config.toml
n_mels = 80
win_length = 400
targets = ["machine", "speed change"]
activation = "relu"
rnn_layers = 4
beta1 = 0.9
precondition_frequency = 50
steps = 2700
epochs = 4.4
weight_decay = 0.4
Rows from block 4, named by matrix and row number. Each number is 50 + 10 x the weight over its row's rms, rounded and kept within 0 to 99. All counts start at 0. After the name is the row's rms in percent of the matrix's.
# weight_ih_l0: GRU input weights (gates r, z, n stacked) (model.rnn.1.rnn.weight_ih_l0, 576x384), inputs 192-383
weight_ih_l0.184 087:49 62 57 61 42 39 70 53 60 51 48 53 43 44 60 48 48 56 47 44 46 50 55 57 51 56 72 36 58 45 43 53 50 42 57 61 57 51 58 62 58 68 47 47 49 38 53 61 60 68 46 44 52 56 61 46 71 54 64 60 34 24 31 49 37 44 52 51 49 55 43 51 39 59 51 46 47 43 60 49 41 37 58 42 34 62 57 40 45 59 58 61 46 51 42 60 67 62 25 52 53 36 36 62 53 54 31 42 46 69 42 57 48 48 47 51 39 43 54 44 49 53 42 61 42 49 19 60 36 48 47 47 47 44 35 44 32 32 53 41 65 59 48 56 56 43 50 66 54 58 56 45 35 66 54 57 64 47 36 51 54 46 52 43 46 49 61 56 52 52 58 67 30 38 55 63 55 77 47 36 64 53 53 51 41 58 57 30 57 40 33 46
weight_ih_l0.185 088:37 38 47 60 43 72 63 47 49 41 48 47 49 72 59 52 65 47 56 51 53 38 79 42 38 35 55 45 47 64 54 48 39 57 39 45 30 50 63 56 62 42 54 64 39 53 44 70 47 51 60 44 46 48 46 40 49 44 57 47 54 35 64 54 31 48 56 62 49 52 59 56 54 41 38 62 51 47 61 54 43 55 57 51 54 48 48 57 38 51 48 51 48 33 49 56 47 53 33 47 49 45 58 47 51 59 45 50 58 51 49 60 59 46 33 53 37 46 50 51 54 49 42 50 53 30 49 48 57 40 37 62 39 58 48 41 47 41 52 40 42 49 42 36 44 47 50 57 70 35 41 56 64 48 51 48 37 48 45 49 62 37 52 61 51 65 38 45 60 39 51 39 58 52 49 37 48 53 56 43 50 35 57 37 64 45 54 61 39 49 60 66
weight_ih_l0.186 102:52 51 35 36 61 60 44 67 51 45 45 38 64 54 59 59 50 66 49 56 37 40 54 48 54 47 56 42 49 35 53 32 44 63 53 47 62 49 59 44 61 80 48 39 51 68 37 60 59 32 63 55 35 52 50 49 44 51 39 59 49 42 55 53 51 38 44 44 68 44 55 52 45 63 64 58 34 44 55 43 39 45 56 48 38 47 57 53 48 54 27 42 55 63 55 59 43 35 43 59 48 43 42 60 49 72 52 41 44 33 55 43 47 58 52 50 61 31 59 51 59 37 61 65 58 51 65 57 54 53 54 44 51 56 41 41 50 49 39 51 55 65 59 62 63 43 54 41 37 63 71 49 46 48 49 45 53 43 40 65 48 61 33 29 42 51 52 62 44 45 34 51 44 52 52 62 47 55 39 52 42 49 42 54 38 75 62 51 68 39 43 47
weight_ih_l0.187 084:47 50 45 54 32 43 34 36 62 46 67 46 47 54 36 35 36 61 57 49 31 61 38 37 46 56 55 46 68 41 44 56 53 35 41 58 48 46 44 48 50 54 50 49 65 52 34 60 54 34 65 62 45 55 68 53 47 56 50 51 46 69 64 48 52 38 44 66 47 55 56 74 54 62 54 53 44 49 43 60 59 42 61 55 42 50 28 45 51 55 40 39 44 61 34 58 55 58 71 52 53 33 58 47 42 56 52 59 24 58 44 52 35 56 56 41 59 38 61 56 48 51 47 41 55 59 58 35 42 48 56 52 38 58 50 54 41 58 56 62 58 53 39 48 33 40 56 55 49 58 59 55 45 64 51 36 43 52 41 51 32 57 39 49 67 42 37 49 67 50 41 36 44 66 44 47 50 53 55 64 53 61 55 55 40 43 44 52 52 60 48 67
weight_ih_l0.188 095:52 42 68 29 51 59 41 44 45 47 45 64 44 37 49 35 36 58 46 49 38 36 75 33 52 59 53 49 44 46 43 63 65 45 52 64 60 45 47 46 61 46 52 35 74 45 50 48 47 66 42 49 58 58 59 54 38 40 56 49 50 32 46 54 56 47 31 53 50 56 42 59 54 45 64 23 54 62 35 49 51 32 58 47 58 42 46 50 50 62 61 56 65 62 31 49 61 47 70 39 58 58 43 51 61 46 45 66 43 44 52 54 58 48 30 44 57 53 40 45 41 47 55 41 53 75 24 47 50 44 34 59 51 55 56 37 56 34 46 50 50 66 54 46 62 61 48 48 44 31 52 56 48 50 47 45 32 38 19 50 50 68 31 34 35 54 29 57 46 58 57 31 54 44 55 59 46 41 57 59 64 60 44 45 45 44 57 54 51 34 61 45
weight_ih_l0.189 096:57 55 68 62 30 51 40 69 52 49 43 56 53 77 59 55 60 37 48 66 48 51 44 34 50 37 60 39 55 55 55 35 48 48 50 41 35 57 52 50 50 50 33 45 32 65 43 55 48 48 59 72 50 59 44 56 36 47 73 65 59 45 48 37 58 59 44 41 58 37 38 55 49 53 36 41 76 54 49 55 57 67 52 53 56 51 58 38 51 57 46 42 63 44 59 45 37 49 48 46 59 34 58 50 61 54 41 49 37 45 50 56 58 57 54 63 71 57 61 49 54 57 41 62 47 31 35 78 40 49 48 64 36 63 64 42 36 34 49 50 56 54 68 62 50 57 36 37 65 50 76 44 60 32 47 44 46 66 69 51 49 76 55 57 36 53 60 60 58 57 55 72 42 56 56 69 55 52 31 49 30 37 49 40 55 61 55 50 67 46 60 45
weight_ih_l0.190 089:57 59 51 46 55 69 45 65 57 59 48 70 41 57 48 57 25 34 57 46 32 44 56 56 30 38 56 59 48 41 58 49 53 47 46 55 47 50 63 54 62 37 53 54 45 45 46 47 72 71 56 54 40 48 52 59 71 58 61 30 49 57 64 53 64 60 62 68 70 53 47 47 71 47 59 47 49 54 50 38 52 53 46 54 54 42 34 56 59 58 51 48 45 59 58 49 45 40 51 46 39 61 54 41 46 65 42 64 59 63 55 37 53 55 35 61 37 60 35 63 65 44 49 66 67 50 46 43 55 69 52 43 48 54 68 37 71 53 72 51 58 55 51 53 53 49 59 41 55 53 48 68 68 50 72 30 36 54 54 36 53 59 37 48 55 66 40 39 53 54 41 19 53 51 40 36 56 46 68 45 66 42 52 64 45 50 63 54 46 55 39 60
weight_ih_l0.191 106:40 53 46 72 53 59 40 49 44 37 46 45 53 53 52 52 59 50 49 35 54 50 55 64 43 40 65 47 37 48 54 54 56 39 41 72 51 47 46 46 45 61 39 32 47 58 50 46 49 50 61 55 36 31 69 69 44 51 51 71 42 39 47 52 51 71 42 49 53 66 39 64 61 46 48 48 47 38 53 48 72 46 35 64 56 51 50 53 40 64 37 40 46 52 49 42 43 41 74 58 59 71 37 53 41 53 49 42 49 52 54 43 41 57 41 48 46 55 55 39 55 43 54 52 55 59 64 68 52 48 59 61 55 70 50 52 61 53 52 61 64 55 56 60 51 51 52 59 38 56 49 65 44 44 45 39 46 47 44 52 54 53 47 53 71 53 54 54 43 49 47 42 56 53 36 47 37 55 45 45 60 44 47 61 29 27 58 57 53 53 51 45
weight_ih_l0.192 104:54 56 46 46 66 61 57 58 52 50 56 48 57 48 43 44 54 33 33 45 52 43 55 50 48 45 59 54 28 75 56 47 66 63 64 72 58 47 39 42 63 50 46 60 57 36 38 52 30 50 39 52 32 64 36 49 71 69 43 59 53 32 38 39 41 58 50 76 40 37 40 61 44 42 54 51 48 42 50 43 42 38 46 55 39 63 37 47 38 64 76 61 53 43 37 67 51 69 55 33 45 61 46 47 52 48 51 64 38 63 56 56 35 58 55 71 61 64 47 49 40 47 35 38 69 67 49 42 48 28 37 36 47 50 60 64 43 52 53 49 39 54 41 55 50 55 36 55 50 30 44 44 54 32 41 55 47 51 66 59 65 50 46 45 49 62 60 62 48 58 44 57 46 50 56 45 57 34 46 49 56 39 48 41 70 30 41 37 57 38 49 64
weight_ih_l0.193 107:41 55 54 52 59 36 47 55 46 45 41 47 70 58 49 63 51 41 43 56 42 51 50 55 56 61 46 43 43 66 65 55 49 44 38 60 30 41 38 42 54 48 43 52 54 33 65 39 53 51 37 51 45 42 47 46 54 51 56 48 52 50 63 38 50 45 32 37 48 57 53 41 56 52 30 36 40 48 63 58 41 45 70 57 51 59 68 58 39 62 47 49 66 56 39 50 47 46 50 54 50 38 48 57 38 60 54 38 55 55 52 38 57 46 78 65 68 57 32 43 53 43 37 56 62 69 70 40 44 35 50 66 41 42 34 48 61 55 47 31 54 49 48 47 54 55 42 49 52 62 64 52 57 39 57 59 74 50 57 49 53 48 63 31 60 43 53 45 52 38 60 69 47 50 58 57 48 47 66 57 65 45 64 54 56 38 51 73 60 48 49 41
weight_ih_l0.194 117:49 36 46 46 49 51 46 41 53 47 47 46 45 56 44 39 32 60 39 44 58 30 49 77 60 63 56 54 54 42 49 44 36 52 64 39 56 61 41 61 51 56 49 60 59 66 58 58 39 50 62 66 42 47 51 64 60 48 59 45 52 32 40 38 39 45 38 39 34 48 52 59 58 47 35 36 53 49 34 43 44 70 43 41 50 50 49 48 31 52 47 59 48 58 64 51 64 48 43 40 52 33 50 54 45 50 43 42 48 54 60 66 50 43 43 64 36 41 38 30 54 55 40 48 59 48 43 39 57 54 40 53 42 45 29 53 65 49 40 54 62 66 60 54 53 36 48 39 60 50 52 48 46 50 56 45 41 37 42 48 68 50 64 47 38 56 45 60 65 35 39 48 41 56 27 67 41 34 55 48 48 53 13 48 64 47 66 56 59 45 43 43
weight_ih_l0.195 106:59 22 45 34 36 66 49 39 52 46 60 44 72 55 49 38 64 49 47 44 39 55 46 45 71 60 58 53 69 55 57 42 37 45 64 60 57 67 52 47 41 46 43 38 66 67 60 58 43 46 43 47 45 48 49 63 59 64 47 63 61 32 61 40 47 57 60 45 58 40 54 64 45 57 51 51 43 47 49 56 60 62 27 43 47 65 43 48 35 67 56 60 49 51 48 58 61 62 24 40 33 51 46 45 43 64 49 50 34 59 42 55 53 43 52 65 41 30 42 32 20 38 64 57 55 49 55 69 62 50 32 48 54 47 58 47 41 64 72 55 37 53 48 43 52 50 63 54 54 48 53 48 44 57 39 51 37 49 46 45 52 30 35 40 32 59 45 35 42 58 50 54 47 65 47 51 32 63 34 57 56 34 64 34 49 52 40 58 50 30 56 40
weight_ih_l0.196 092:49 37 49 36 43 52 54 42 67 39 38 39 42 33 42 41 56 62 52 46 61 49 53 26 41 39 49 48 54 66 43 40 54 60 50 68 33 60 54 55 38 60 41 53 50 64 53 45 68 54 50 34 53 62 42 45 50 42 23 41 46 45 49 43 48 62 57 20 39 54 44 55 57 50 47 51 43 24 54 61 63 65 58 48 44 54 47 56 39 47 38 52 52 53 38 57 54 65 51 68 45 58 63 48 58 52 48 53 58 62 52 44 52 47 32 29 39 34 53 45 62 36 47 39 33 63 44 41 58 45 40 43 65 46 41 44 56 56 49 54 62 51 63 60 46 53 51 53 56 52 67 48 57 51 36 55 53 60 49 53 55 60 32 43 59 62 54 61 54 48 32 58 34 65 44 64 63 39 45 49 61 56 43 60 34 51 43 54 39 50 46 66
weight_ih_l0.197 123:48 45 33 41 34 37 48 43 45 46 57 57 42 41 44 51 39 75 44 24 70 57 34 39 68 49 59 55 52 60 54 52 53 69 56 50 41 47 42 58 59 47 56 50 63 59 60 60 44 58 55 45 35 47 54 42 44 56 53 39 64 61 55 55 34 49 44 55 42 55 66 68 42 59 54 51 50 49 64 54 53 56 52 56 49 54 57 45 43 39 57 46 57 47 45 55 57 52 33 33 61 44 43 45 48 51 60 41 44 55 66 60 31 23 61 46 32 43 50 38 66 46 37 52 35 65 54 36 71 57 34 74 57 32 46 75 47 53 47 42 58 52 63 58 50 44 49 64 40 57 36 53 52 45 40 71 63 38 42 60 47 36 63 68 50 51 42 55 55 46 48 51 56 69 54 35 39 55 40 50 49 53 43 66 44 40 61 60 49 50 69 50
weight_ih_l0.198 094:33 50 59 46 46 42 56 49 53 63 58 42 48 43 36 69 57 35 58 64 41 43 62 43 58 39 45 60 54 45 56 48 73 38 71 61 43 56 50 48 49 53 39 52 54 61 48 48 42 55 49 52 56 44 57 55 50 42 45 42 56 56 26 63 44 49 75 52 44 55 77 50 48 56 44 47 53 38 41 62 50 34 47 57 44 49 69 62 49 41 46 37 55 29 50 58 48 30 43 73 61 49 54 59 39 48 55 53 41 56 61 27 59 43 69 50 58 48 40 51 44 63 50 40 48 30 37 44 58 50 52 40 53 62 59 59 60 28 64 39 50 40 41 41 60 57 65 67 43 71 40 64 49 59 27 38 64 39 49 53 39 39 70 46 63 53 49 51 39 53 66 57 59 32 46 48 64 38 54 39 67 62 68 45 61 59 44 50 61 27 53 52
weight_ih_l0.199 096:62 64 37 30 61 34 57 63 57 41 48 56 20 24 52 48 57 48 61 69 53 36 49 61 51 60 41 53 31 33 58 63 76 41 47 49 62 33 56 64 43 66 55 74 48 44 49 35 56 61 57 41 68 34 60 50 51 62 52 50 31 54 47 33 45 51 67 63 42 52 53 35 46 37 55 33 48 52 61 58 60 64 59 52 29 48 58 46 44 41 54 50 41 41 58 47 41 38 64 58 47 46 71 42 59 42 50 54 60 44 60 55 61 43 51 47 51 48 62 46 67 63 54 59 38 54 58 45 56 52 29 49 46 51 55 58 54 52 52 41 51 52 56 53 40 38 37 57 41 28 32 54 46 43 54 35 59 45 53 47 52 65 62 32 55 61 48 59 60 41 45 40 58 46 52 43 62 50 48 59 64 57 50 59 52 24 57 61 47 52 16 80
weight_ih_l0.200 104:46 41 38 48 38 47 52 60 41 48 53 50 56 60 63 45 44 45 67 44 54 54 57 63 56 53 52 56 45 55 42 54 54 28 43 45 62 47 46 32 61 59 53 44 51 35 51 50 51 52 51 57 47 38 56 58 37 42 59 52 47 45 52 49 41 48 77 52 51 45 66 58 41 73 45 43 26 44 53 47 52 61 40 65 59 29 48 51 54 55 64 72 49 41 48 60 55 45 40 30 47 58 45 37 43 69 46 57 26 62 44 59 55 53 44 59 41 42 76 29 46 66 50 43 58 44 41 60 57 63 32 62 57 63 55 46 66 63 51 52 45 75 57 69 49 35 52 47 47 42 59 68 46 50 69 37 39 56 42 55 52 28 58 53 55 52 60 39 40 44 49 52 45 34 44 41 48 47 57 67 55 42 68 46 54 63 59 46 52 33 57 57